From a checkpoint of a small masked image model.
Model: 64-pixel images, norm rmsnorm.
Data: trained on rendered solids tumbling over patterned floors, 195000 training examples.
Rows from block 5 of a small masked image model, named by matrix and row number. Rows with one number belong to one neuron. Each number is 500 + 50 x the weight over its row's rms, rounded and kept within 0 to 999. All counts start at 0. Numbers have three digits each. After the name is the row's rms in percent of the matrix's.
After each neuron's rows are labels from the 100 images, of 14976, where the neuron reaches its largest size: "responds to" is what is common among them; "place" is the part of the image that holds the peak. Only what is clearly more common there than usual is listed. The data: rendered solids tumbling over patterned floors.
# gate: MLP gate (model.blocks.5.mlp.gate.weight, 576x192), inputs 0-191
# fc1: MLP up (model.blocks.5.mlp.fc1.weight, 576x192), inputs 0-191
# fc2: MLP down (model.blocks.5.mlp.fc2.weight, 192x576, transposed), outputs 0-191

gate.499 122:545481378466510532434480541546508572495526527539484483395469416576454485482470553554488493473495479532452524548514475526508557501393485514428473506520461514579561514558452404507461506511511535517454495552491475539529535584441529473518484466526615635470493386501478513532502501542541451577449531370554479428546476584532485492503537493498411498496537497461509418513545576452586619452536446518479566433525483421514558477498526559532479559473533436591487437507543468492468417436495437425520514474536475467431504429314444484473529441362495465497566501498547505438525458437464502487
fc1.499 127:499487655438506527516535421485487459525452457488513598618513570384513539473565453442525527499490517488517483511504537512526530522547557592536468504476518557458462449505557584460430540490510399497642503495429447450402516491569503568516489514518410394489474614495478475525507510446480516497490451567455519522480523446479535539501476472516536555522494481496485605538512453475425428538443456475478477587514510626463467500516519427497566448486464554482499567453486474510543564588433480468503524530433505464509521542674552516495444496621547486445434558580455512567502470578484559433
fc2.499 126:557504495447464604489517524604490519562434541548524557411465495507528550468531435457529473537511506476500548577457568587616545467477477530521352427424594620625555466478482506473407518410461450481421484565530395513476522565416492630525490505532564571496523553432503438481549500472509447579529445508509563524544401455499450588507455567403524480500464544443497510511481572488489502506521455453493510492533577516447611508495484551548538433495502425558476400500555458464458462495463534480481493508485585449471498411458562496474460530426482442538510524497504457490481465566467525506
responds to: orange object; its colour: orange
place: middle left; middle right

gate.309 120:508495562483441485500539500505489395522559657506478585526538449477535606502507504455469489520471496356491508501503527514504542521460604458567649490461471382623521478556506546551533454445522498545536471554464547581418603530504472529434483529495536549491515569534506561485558484544501485405450486489498597677505536498512582519487524489467483473483608489557468568522495507485568526423560485501510484457516562536488477510506509494537467523487596531476492550617534509481491493523464590415522494498495547439414482525524458484426479409536468531550516444488528353502483547519450497506
fc1.309 119:485410457531489529430586489498529507532458554399499531554506464430416470517522537517509388496473478498482439503501467498442571417491563480424604431591515466480497477505540495457517503554572433502543511594609583539513497421460515606473489499589470583484493572540537492544489444615547636391505472565493583557454528483489555496501491479400583480449519542446564473517477491372472537555524498499505446558495528497532530564452434556480541505528545531486564525579538517458446508481453626407489503508521587462420503521471459491488489407517541593493524474515480406536436469507500487521
fc2.309 118:554592689485422408440474504460488410464532554542521527503513384428482433502462546430555486495517487424515537518476499538502532530462506628582628534554539500562531520527534466498488505495486495518491464511507480481408531598538477610634462511425523443494520423580562472534575510540518464516523526451477502506543528464427571558514504504563492485490560506529479478553542603559492459478565524506490526535513565468504520488463561422531457463522593468473407458573521512525550456566521554432529527549539513520515461460485509494461439510532517506502486448453489327482424476441420467427
responds to: white object; its colour: white
place: middle right

gate.525 129:457453462422459516474536447524447431491467461477520526500563496577385489373456522545598542446491458446509551589546499515431469507445449540492428503541470560488576457533473430553502512553486511512443424529426506556446553561544484535526511488520517379474546619527476560494443500516466409520530399502553525479493428525609551545459413432569542524483533493528481487514487439442494536492573535555527430505537397436583498628486513405409488455439520520389451541434549491543554501530568438509500468385510512543514485492558542488562498467554493431527451456524566468434456474505433466483
fc1.525 115:524530451556466515588468483502508533522532475536487434518518518557534559485560415502406436551516475524530508492482501404501493488488511419553479386532468477468389467441535504477412533449432431424553477418518472507458468515464483486431490504607425547457492525485528540492503490552523453574493496418476538554562472574499429467538496596579467488505411417418409522421541510381479401498436461494471529519501497523486544431386430508592477486558542541552550509473555505480440548478386498420427502510530517489524583599608429504472502450474504531528431493505504503558513512493543497663
fc2.525 120:447496469442440505509516426500528472469501479390542549489517467543429574403406543479504503465540573568494586597493485459435513536540506514500410468516524611392495542500446430475547525487416497515498540549489440533468494472592421549521461459539475408558527613488493560481518488517462376465481418491494589531541443577454510469540482485565576551533498399473444419515576457465543550529585472526490475476489379541441492598457447460509469503512536538456510595490474465631585529483465468475516487525562485549559498479527500515516483437547575418547402456468466430465531521477423503473
responds to: count: four; black object
place: bottom centre

gate.157 125:554512568478497486417612474446547514499595450464532536556520441498552395465541471429500519445460485605486428423486485464461402468522507519528533566413443452483462492504519544482445542585508533465509517389472511452384529430587466559438514477458504507499471543442397460536474453435526508567541538597537513521583462441522469559490498499504557540508463459567457532429454449485372451471531521530470511589470528556500404458513569502491514437507437553536440520599529439529536608566568464580575501493563517464531450496612563531587517440496491547415439492446454460487475519480473487513
fc1.157 138:510510573554442414540604511432543445463466498446479474547522582589535448517559492415543495496484498544531515368538526483406468525585436512492483529446562506474459534428450556509522490584475534548495513486540578543496443396545459606467486467472455433518515494502540560387451557472500535444482451706411469520489583463512557465517505520475495460462504572567437509476505459476523498484485531471506448570460480451503441492453456451551513562529484534473540536540527610468512429519497441492453496498387461493528501523632484476603554484613465573527493535465461474494489439567529421513
fc2.157 134:509563415502482516422367557482515517463525566525535450351448477483469488481461544551535471480579495437561454559524508519516457488470426536394482476515426424599505492483473426487519498519499467559547586531617518562566524583381463459508468512550580589496450485452459523434555560543560504507463538459463522511594492518422503488536541449536446451587531472468475498526502537463537541556510571532486509497445503453526553489514487478481463580471500459553529437483486514409492452491502444480487516560486556475440512593301464493632578471414505432477469502457508518446553521440541487467
responds to: orange object; its colour: orange
place: top right; top centre

gate.397 100:490448415518395464458538581428581457488516504535443564475485581513562479485499591533497522461583518620501457491476488459372581453517553474600552464430409436406413489532496533544339460450459495531464453483562615484471511466477496417599495433518560508510536618498549511486523588524512526511425451532518494444577459569540499458477530464553569500526546472499492494556557517524486435552557502558525549396558470576480569522435430577477482416488518434504367490475502515488452540532540508509490475464514499510577484450489390483552510475547527471534482473535456527498516508466517529506
fc1.397 106:545465576487549583491483536489498543558549517449437431509542450436479380538431517477530525505449509475430626554460449535521441516500457547537418522537455588514573525503560566582451551579478560444483526469467434589440598534454556511502532525477509479500443505447504463544547501548505404597501435499499501474589442485469440612541462471501446545423470551543660521503372486413442493542453463488448518520514456421537544486501532397493477471523462578496470453534440445510452525479487448531549524519511510476443454551553497514536478386384480526476393484472505466450462458436547484478
fc2.397 104:526491571513422475492505345500552545468511570463487432651594419485555504502429512499422461519439515510531461542503476499507435482564538564486386478470521581449570558528559458461531542463523580477532496475453383478543579507534457559461400515480402512507536440494504527505533438547501412481476447516495526510571488506449538480483471502549486476532442588516534487457548506469487591511536412502509530516593561532505500461493427516507530394496455489568512491565509506441484675553524541574532495559589545463524433458492465504541455456378458500486487525367514438477556482510470452478
responds to: count: four
place: bottom centre

gate.65 074:489456530482454505505519405501501375576472503472518603536548426437531575527572562443522516510527510506538573499475552528549543480480523506642540501420411459490452497536573550439381471499504424460447448468430424451523486473541494544533532538458480617487504510541507513555463461466553455451503458477557523521545522565514517585493479527520476523530473500539492569539476368607509466493369453446487563462489479501524375538546479532443484415528439550578523491544408464503500573535469450485548470473546484461607452562589442497463457546492583468446527485579533453578478530589512570501
fc1.65 076:492514608493446502511623541479479519568491527572558510511470496401447520468484448541551591536394480445443448509466476459596536553489536509571474523440531517473489512441572485465479533513490384455525442486503530492473535419620424631379520523444440451484540457491468443493522505489495481563478476501518604554530481477528472524468515559402488556430391478449501543537419593525462411538555414476519532526535426497465485524496556505546523471527453448560499506352456523504574513490511559516558470481501546576547505517571552487489430498560565586442560463461448427516467503567405485494
fc2.65 081:490389512509575502537510519492533432577421480529516550507492550462533594620458530577482532527482502458623513446553463473557516584532463510563583503584445452472511505585480530493459517469541353448503489445423473377510445499513527517599524502434348519504493411554507498517505505465499501469523526435508421513522569494526568424510487522516558558532446535471428634522554440537514546480507357442486525544481416487511432499545527583458472481501457566509567511512479485552479524478546453470477524464539481455602436452537451495475494598474421457504509464562558555518562526566505503551
responds to: orange object; yellow object; its colour: orange
place: top right

gate.94 095:469510577481548438469467594483533446531583564462511478488530491458469525495540472544578549446413479474448499458464482517447522442462544531483499486576477429601492544512502526404480488525550461538599471589500604428490433459481541546474488461502551569512489536552470474459453496478481552493511547441534537654544543480546565612512518516503531448518471468398488487500507544598594613505544505481481431434486617428513529440533453548409546556427607545541432644470562474575459534538559510490459529462471609489519483477469478520531519431484561516541521539538442601461492547478466527449
fc1.94 095:438536312470532517527476524546520506596488492433548534417475432578508400465528524547580432486555490475431424495463463432445589539495478506505503484551522449471515474501471452488539594549472467495495482450564397483528516527577519419628509418585405600471531471407497586480552583501553542477461513531556458494453507527536469498502458480491505531437461508529532395493604520509506603552471446519483567416515534430525531476472387569463447556539489485466549465492472558488428446503482475423536476471391525462468549457501492504567499480521529503444554439379490508545520527464514535468
fc2.94 096:470607473536564520397507545477522411370496588423563432545492504460466425459491504510488452507572499381412481482448516443538478447542558516563551481469432403496543512527459364517627564503475457577521531477491536597533563511540543485529501579435539552508446581470421541519535456444610519416541494545472516556448486460471540526507513490543493520438571477515451524521522479565428512516457514507490511514448450404498517529511447534426546506525535585610535547384436507551510542508504532451482562514504415553517523524476495514557507424500525463473393512426446576530491545566537488474
responds to: yellow object; green object
place: top left; top centre

gate.457 087:451498437433543438508466558448533534480604475453538469456463641470549476458441488452405519542471524486544546456523482467580523515519477441530535495411597559532514474451486570417528493382521561539563482534574423436542528520530487461555480521462449421487504579505611503456472490514435497435499630491543441544428559495514507426469610524490469505480543472547539415539545514602569477427592518455489543378501538536412461442527557502517493585440468517446477465454491548557521517554569603565516504490560565507509558557463587496524461550508523498516539461529498555538476572476407501485
fc1.457 088:433464483468525520491494462479464491433372556510593428590525376552387409459543469533503517530451517526457439539518510587594508524504545471545503512530592503472504549410478443466518547480618523512505506554488553488585597551557535607533496535431452429511487464482482522430407491547415475430510525469535411551474490417505456571524546498491492471530544486545538485515548569588497555403541413511468483494453477447435574594501572520460507546435447497439584520535552516552500592428510483533517524511543486550395500534502532535541469474533481519529489592496479595536533437577566484463
fc2.457 088:418502425517447538505438423481506436427520570444511504502542543487585457444510458483473602533452497442476536451529536511463484503524533494578478524418486616580539491478499488550488523499572516453444444480387436530463459554565489534388451475551440554494517551462511565525515480482428503610478487507511524517587486530518425487434554539546522535522418452498480483500586554426525598507591521556528577565540520503483610375521528425511386448481460492528522512445523477418509524483420562576525473519469488538543514514587449513586484565520441492517435517368605520469545514431459490420
responds to: count: four
place: middle right

gate.193 091:559508497518514588513586497512501524529431386505582527569470522452495485543476514464445489481443499574457355359503542524485539473508545549516448494509563613545445522536550544483414563436536480457554455451521547407568518463589451529517465485580393484497507536483442475568386439399481515416568465540491574494509523522508464572444472535454569538536507510447476571477493467543469487488546477399538507454512585568508386523473499435520576489512491575413532497425504466524531585537453550475523433477525543475475489451619555508463493515568459436532557515518386482533547477518443520497
fc1.193 092:551446443461465510530520549538489471518515580566455561498481545553605494490463528597551568507487497454546485563511536437614557580525510473530453482535502421588525502518459494565458542395430465492461536508539538522464518573402502484482544483504602614517492566431470543472580550533495527501468459457462453465425454561469543478497569454450522454557528483443516511535520468519538560459489542567505548562466390502489538599521454540536565510484560475545488444525565494420443396415515428418538485528512560466458475458411524489436532450344454615540567495565528604458544475528467478533
fc2.193 092:522544515501493561495607466495471479518407492516482432523460472607537371515504492481445496504497488590569448520425602442458503491528534562538481498388584486522517527481392468501475519535519508510486509467552496486454509479628512627439493467584517551489490503442507417509533522556549510558461543509519542538495385417472505530482505562476489441473486518531539583473452518560482457450539539495524554458471566505417515509549510560592569456530509574459443534529537509423510479462474561403467494528500604515415520416577572490418489400493561552544417538585381556446579550570517492493
responds to: count: four; orange object; yellow object; its colour: orange
place: top right

gate.337 094:380401573516408405554597471514458520420442545499562551584521473514475590436507461518474524497485529428520480579562534547577467542496485513507516503491498520488465547479406465516560424489574504462491458609485466519561560404509535548507511499452327484521508444510532533476408466499475462408525534554515510530393544456539519471569498529535485435490505532475422498497574533610576510460559513438437462463497541436434447495499587444506529455471468490428510517559520539516572535573431473534504543468482429639548508507594482536521506499521503405521583578489488581544452489488452504503
fc1.337 098:502454471363533491561476469547456602616528436522551593460537613512474471458555496534521477518552506465528472523505536477557496500445572590459465520637584590495516511502452491480494472438495538560530500481496431437466555474435537438539520502553427433505456540498640584528432463426524485418544589491543464481425545482523489439536476535479555498535539533516405589535520473592576504529568524453462515499499540395382519517475555491425526552476500516487454604508429470509553518477435470557487519490503449501461518509401467526553488505506449368483560488533498591557449481505534556494
fc2.337 097:511614463527549511494471465534511403423428548527492362516559484483519448454476420526484494526419485527477547557535478483487447594504505442559432548360603565518611487463503522446533493483654525469453483372484502538485489481498491529599553494490574427497521497490505526478530452470502530605600524468483452473538566574513430448464536449435554406480512525452485408569551526416518532506522532515524520454465505548578480433414505549559389517501543520516496411540570479558442478511492512565564490513431461455480472423526499481495527439464418450507534458452531487448423487445467468467
responds to: count: four; yellow object
place: bottom centre

gate.540 092:516439431439511510559468469554455607515553414548499582522524525460456524434652461549539435555475499471470476630431501489514489531498566577476497483437485502453512497492557430552524508528573535365556511537456478480433499561537497475455488518537504512478504552535427467558441499508522541519521540542652448534476477535510582562472441493531399470497439483517342508505442411576502463517531488468493419545475548544439546488614537453515454578496446460476478470534506490505538436517493535453556509492479555397413506522470543571488479520479545423500581451611495509540544553551566570444
fc1.540 092:525467473531474508460505537502484581515575595479464468390548538556504411437442536484443544502515553495529574529528500552548517473454516512524443447455445611483537489569451441483411486487461468546493461456420494486391569513510475505489512540481485461553482582487473513527634483578454391601468443457531534462558497488552474543520579542489473464537452466513547472443498586429547526528548487495452519379534444471543553489438415453495440446465467444627493452366497442491462517558479604537528516429512492562490574564586424526566504405479534501452485506497546480443613480533443448520
fc2.540 100:463443505528482553531406485501449552549538425584444591491473487525500531515524514560527510520516497445533533539501606414492565569444492521521512489462463351549573520601520472530473577535427508443504528574486488453549502554589605532467492425487415680508476539605526477482490504511469594477546507488535527510426467505516558593513428487575439491570434487550457558470464550456456475556554540532501459480448573453514498587552473393471442526478583509435515519536517496494579464524534502450529497469441519526417511496498537506559454569532589406525546567530508529507541603573565508498
responds to: yellow object; its colour: yellow
place: middle right; centre

gate.252 070:455578536429505472472433550587460434518481618403538459515420615529508454532537506511571496545449498407505621556485513489430510438469507508506461531552523503509493483471465498513492386527503506527484467359423504512545558418580567501458526503545569546484515447534468554498525581412580569469604471543474479522562481500515496452499462496552525462469501581443492473459530442411505578539482503486498523568510586531515528460485369558572508499472441528526482504519505458505513592434466542548453477510365578428472526405449555514410525520547499496435409579441520471495414498465508540482
fc1.252 072:461559523568516473465564444510482526492469446456507521443493450511571418566529546505527510515452471482555437585486516510479476515542490510546438500487551400407537496441502525535520454490576443524504471423574469496579483504451470554402522523504575477489499483449416555493640584469472434424501509549461397516466433441530436525530519526616518508512488516418508521452438512462430584490463510460492492498522583504381506559497480563517550530531383480516553524455487526483485546382423651533520496480471566498459505433487554463506562467554433471499484448594362406535395513536516508555
fc2.252 074:504525581491525375477400532461513446500579614448558497548440653524469451476458419500426547443499514454494656500461572439520524532453542485548438540520467503571468480478472531469454520554496625517495506417399540490430481432577530493479520441516555453498476451455479530514515458314549548511561540487520543462516627490501540458485547544580472472489514501505460513531517435526480488511481577509523413518490601461585558571508448528483489478480468483507449498486501531495532471484546477575470483513383566482547437476445508533450508483481591473523517597518540540496444416433474493495
responds to: count: four
place: centre; middle right

gate.120 116:559422482462448573467525503465504518532603514439425521482526445387456499528436558564516473442441472446530550484514497466533531457416469527500508518539454556558504474477480555554470503528412473516566523525480448576531496453495537484407526435498472603477469574483519452449435588562502474610446533519467552449533465561481436604564433438523475538400447566547544514524375513563505523545586503537435499422512455431399606457477598537557488487485517456500439502560514544561446511432491498548456551499546509567455414564501556499545427407466514496491484526438539508485377606484534488496
fc1.120 108:504528491515463573529508501512510601432531472502518565449440638532552512512515483556502574508546485518553538517510502573437561497563434539584497378458486447458447531597467488502413529526455428498436474526460458546510432471461460398573518516504551544508565520514503456526507476435541603456506364503536490519522461496501530449433549442538499552491591510452510533576506550470573379520435474523565440462494494430511564507471431425545453360501497493518522536358490500511488398462530494370464417503468566515521516452464414458545514578568502555558532481537515437506574481475490531470
fc2.120 101:525465526478431447533487546485459419563524577522419474555582500473465514500511506566430491507572475466538491519564542464456376547460485492496535481565508539521642498438496460465577495494521504498512512548545534507585508489596501564451428494587498462477567528475399528478518522496474354509447523470454516422466443571451565494453418552603486466555418535487510465467572474544487586538481427485548545583566559461543425537507543519486521514474457518538512570576482466406552632549481449608499451549511504432463420517539501467485464384411457466468429566488551415501468538511533469479
responds to: white object; its colour: white
place: top right

gate.4 075:468445392539489530489522486492487638572545424542426453515524546587405492510554486446441481509410483647452522466485517490525480503502507504574471515483476561468470550454478606504430471527569556444453441560498463444446478420533497465557433470435597477488519525398517477496532493570523545560480570560435560423560510557485435477454440526491484512551428484483521457493504464461491451570465529471508526602524509564414502490471521475563493367483547581428517606435570531427537564467447565534440503512562527561518567545484519509493443486564540526546472495428619471546464431456460541503
fc1.4 078:480580509504511591483487517448523440451356569494558670531494385476529508476460486532420489514598477538387485459474510559428461514468476476484513447519557523532523498503504564454539525599456401529485526550591464510552510491585528591562445517438469583489493604416451482514525542489435525535493446557476545497522452476495511543463488534475557535533558437484484518490496506543487488555438555479496467508509430538494496427519357537514514510478504430460593441437428506450503593482506464383539486508459483357480465529403406511503478492572494524569503563493452503430462543496452443513
fc2.4 078:505511468544571564489475483535510464486392475466453527461496520573505593473524524534410521550449506521533599600498524520443464529474582448591442479472405524481480443470582555543435490512583383497460533460513539398516554507449495468479527498497378488499452491514387477533455466550434389599524524484529510502442472461514439496483465507424547561530431562548528563441516468465546492538538515485492603513476438587576428450475450516498507445506537521469561566431529474502458550519504455526485488480618425598562596525524514489431471502608444508527561540500608559443496417438510498561
responds to: orange object; yellow object; its colour: orange
place: centre

gate.60 103:518596473489460481465547524511527566432594628481525529490505453480500535485511598450583406423439492481475473549428490552490504467514499458472487503439584327562497487515490501535433514452517433469572495544508571567522517437412507444461517401467578574500473513551454462480490539525539524514481536479524501620553518440535457499485535487463486486462486477467429520558588558497461533428528498459486506463545600511487611464478518575535520492545534536630412434536496497471418456410593473530547477436518561521569408514420551557576466512433611520500564529473536555500539486503465457440
fc1.60 105:452451502425511460532518504549501425529449363546598492572530461525467471493549442438455549455627515523467445509512452449525540534504489534442548510591503542481490562466453413536574525540587456490478502550515397497474564523549516539496490452493456578508511480445539490466506486478521616484494488526513476478411517611499511500509491467478537525478444552472515460505491554586555499492445510496505489519488562414524401434528441504406593578463552535415549649477543573551505557531435513525484519502516465498468576446442451535426516415540488556462490499546294552585508527544521546458
fc2.60 107:483536548466559503526567618490504533453435520580472511479530493482541409393489503456509484610564495476506360644512516568520543505609481495510501462460597453478518524462497443535498540482405419513540565524536518540481532445400514613548534522457652548504516575461515399503595528461589464457467578521489512542513455548513518524524592482444504482458499513515411546497544508485512629480518566452501470447513545466547501540502511587470541552536579562496449546495561518487423529456429550447459514490451576522599512502497552497463557469590495474501552516529473526483573443565520513492
responds to: orange object
place: centre; top centre

gate.83 098:560413475483480504459533472533521467501534505417533561448583573432540524508529467586542494458444497449399558514524542473539566597541481556408513494549453521609514519513424410520474485504498432418509535533561355543438520543531472538533492497481432543518495426514624567506494471576486548595511449590643483523435515554503451444486545497533537499458490444479513463432605616463470404556517554487523563487478523589446440561514494521435469542594560504463503482508535513518460480505499409448503508489456423527570528410495579476531521491378523517467480470546543451533466432489512503528
fc1.83 103:595436482471446473510478472570490442479495482436477494547494546517532505567425507548522532481519499439434486480505444457517512465511452514410535505519601461564517511500406604575474398495554486542607519502444323538431545571534584503467467470511479475526473511573567502480546506564414651546495575501457472451561544515521558430474480477569430534555473419518479387476549516476455581548464486536482542456547353541471510540503491444545561551449535605543434576557517504465555490468462454564461534470499540530538509508538444517499475536407461472537476533575511557510526592515572475491
fc2.83 104:595532524541469497553533635533476523382501523448491496496492619521372511481466496476495460503476498520514499450501447543492489466448574479490485482588501548547484496502533409508549477477579422626549560577533451472524474545407565478553488497598471500499499422538431496520483521497449587577511588486512432513481624402498622604505510459604526476493561497464496424499412478472525409573518550570488445600526517501571661484488431484546575515501541534471502517476419495465544480514508493439487498461480558575493527492517482510386510538443532549521542551437483500504511464489492500484
responds to: white object
place: middle left

gate.311 084:459469453524484483524457432495508565477522512563383344564534427490455478526493578522530439476581491574377453455484388456512474548475536592525464469546394512539519549468500490512535439462456411505495511434481414583485471505476622546501478485515476524503535555469496426474523521431498382598516449555489494468539510488483631568463447508379476505471506492504467558457549490641499471454480504480545494448493400540453488512520452491431478567579453444497464482406557481463515505424440519481509473513514470555461522492577449466512546552587552471464414499545499573490449494433437543482
fc1.311 086:519451520452504495450555488461488501516526456517500483542449492518489491436539486459482463523569495379590536593517575501511543503575513504449561518504453468490497470433593559504522565514463542493435516547434605522593548587531472591409441517492528602509496538546556480507451494617504522536490521512553447501522552501500486565488590491611556457444469603587465441530520466399550522393525493500511593505507475522481349553559517441476556468489459605489519496525526489515505564547545457463511492498508478354552511571495477509441509468508491510457429439598440639572541522581530471515
fc2.311 090:553524458523646445501513432498500510471562532488536480506502528534489585444456457509504506526462509508504554542473459461483559539424583548470425478541495553407512530526454473450433562486532529567518512434496440503477575490522536590474522429548428628499498456500507542453465518406399474563476583523529436511484495586516525423500541565501498478495433433442457578561525522471463523655494521486506491515467376590490479555428534558469443458471510500442552436419451464553556495484393518364540447464483539497559520534495505516414492401502538508526554557571445608495398550533471507470
responds to: yellow object
place: middle left

gate.185 111:551476477428494504512500478476429475536495536398468479498582483498433482498508473517527603440452544515519367514546558511525461486404483517441432562492490463484661417534430479519524507510571492511494521556496478483591504522589444518513460465537529464560556480364345554510460522528430490502510502435489497517524457531512498562446509430463491528501566438433530481442548502544436516476509491550556548523500410415615464532484529453507516453433492585568448497517543493439544547573537430560619426474503519521438406514514545497588446476489468469551454513462498499389476450507405408441
fc1.185 113:482430483527475479589483614545441427521561603497465523485544590503530541534503415507454556523532530502544470437511545434508472425458502421579466483434530392483514424502489604524334487446525453431664418479533541445493512496498436504466516527513541549525570482408536530486484503498455550505490615434493504527503484523519463517434539507530441487555478433445415488397562617482527392424467533502545532508498561483489418436460558545558449531407518517599514457509549485472453484486457525492537453497574530415471498528465468499504508530426519510626493541503438529468494488488474496541
fc2.185 113:460503427510408523449545436452551496469468393434487461604512456550519523456432497487553396432486493528514577588486554450493392576605510488450409522615493557507560569512553461535558476522543565470437462460490456531414505424526513573504490474529539481506545535544544461488455482575530430517534473502500464450521490550474494466484463443549546552558440500467530525533482477470411702513585378537535477569518506518431581556563434494457488433548464536486500546529488512553589561492577462557519475525509471496551449479482481470377460452484469527485422446466465488420561514515476493512
responds to: count: four
place: centre

gate.485 076:601538528488500597481543363500501488439478440440522511572454539502497480392446483474467506496468458523427509491511506479464554543525406466574461479505523551500458506441542477477512440578466391540460557508557540531398499509507522535587504522477402419466491534528500492460484495610468525531512566607516501509474615513461580429529498480367432526446493514568382460517469550531567438508541488428483496586484510581448480406482410484485467533489598490506445466543472517504574511527511464512494558538488481542445480556492557506501516469561575428531499620334519551510502477574449473517
fc1.485 077:625508545536526556485538281547481443480512427504482420534509460526553416517459463491491509474438482451501498472484491499473496542516501443582435499514503561513441557516533486477490527577478452457524480426432483446479446482528445506628457536451452335515530588537565507464526468502545423540538474542498446492509606500497545501544527525462499520478530538508495645510454431540464462493472580477466473601503580567443418474469460499460475456502544429571479462569494461550511505513508508499483539505442538574615522491454534504546485448458565495500582616403547461533470393497456520494
fc2.485 078:443387411572477473477513587436528572413586528489495438491481439555508533500522549533446434482483497429495544466529487486477502509472523620456562482606455525436459489456500396521464478521552554571402480483529564520472493582434505440413492519435430514501455484490501583464489543460571572471420519491476591478506473530531497431495515460575522481600461515491669499502474519500499588467539513490488463614514504412456557489577580419548491468489477460520567566521475495450537510506521518569513522474491460640529463513469416486506457537547400599512486466432490517556459470418573533500
responds to: orange object; its colour: orange
place: centre; top centre

gate.190 112:479489574512418449487513665520525479474514481485465594524483559440502559479378473408467535519530481541541542431518489572578527491480547573417491490538519534536504472558433418543439415476545532506483491505534412428489506568471578430473448528578474473490490592478561485537580501515491545517495475487451537475469539474483520532491548484479601475551566466551648587508450377551492557517419484477500566484540547406443542479492496401540519542517483503393505518410561537532435543528447510406488522500538555482497555530507465488507516538507518635579459439543454563485495599525427485487
fc1.190 119:360410579469447464532467582456506500466478551476585550459550520413486520549431532429497494514578525478546456417553527538591499475514514505525461489571405510471542523535467473547505475624429481472482504444482487489454585518528517508452557488518455520535487464493501511567498514452473476378526545499424536473502493452521406523510568504569558497476540454450550448473498615542493478516496508482497541403509517360507521642504533422413565412528473552440514589493497555465537514451555573477425509473383469545621448499549467530469483552514540522498446569416501549481597519566544486508
fc2.190 117:554630438498539555466475393450486470500477547442451437539481449533557479480509534484453542503442491510499458512527478453401477525495567441495570489491643451463458518484552519464484528401578515520544518329507524426459490448496501476582469486524545386509483536518602527503527521564507586575479503510473394430557557455484456441489503496543437539551576508616469509487561488436472526508471487573501571600549451659525519512514550596485431516501475538478491492462449498526474469490491439549489493518595475490507476554512533506552483416553405556515512448587555475498474503400571468485
responds to: orange object
place: top left; middle left

gate.235 129:465504546471536495464553516562507568500594475514569481539439516508484483461443442474529515596467518544514533488286438502564447487481484497492509569489528478472529507529476486505542426525529507453490564449480489542435467532469433509481504638471508482520491513538453423508495359461489544514672461434487456462504520528417607579453514485439435367491442513493495525508548469488489464437503457494545472507372542476477448480573518367515475480504511537461471427535513548558591489542508461540519505602498530467483448498517577548490672581518497498528426492526531493474467477524492501438
fc1.235 137:474501449441490543466482522493493528546510443514523539476477491482504474515436493516534474556535512484479510520496494485483474535530571515490484519455497509504473269542522525570501523535529458551545509497462536452451588526479520479525501497527431521447470460469503471539495519450483504497527492439688486492522480503490542481421446501545514473479497554470474485455549491458480499471454495634508436503477486471486564482528536514497417539590481526456496462512507406495532496495476445497813453494488494476485485504494511519474529504463522479359423476516493483682548463495512652494
fc2.235 158:476571558525522457540531472419504409499537488486462342520493480441540506536450466470430505459577490489486456454526441437481453529501564409506568527475540484404452497500537603535586475552499547502442492438473550550477527498543520437508492530525508437487510442491463563478452479481483452519475532568546361545487572474533445414482479471489541480420519518516570488497557481533406361489455515521486560562548405520540406500443507491432465518500444560444469545478434493619475454471521528487566521500520355607583499479549484484487479473537427612476401443470493499543376545487543540504
responds to: yellow object; chain link
place: top centre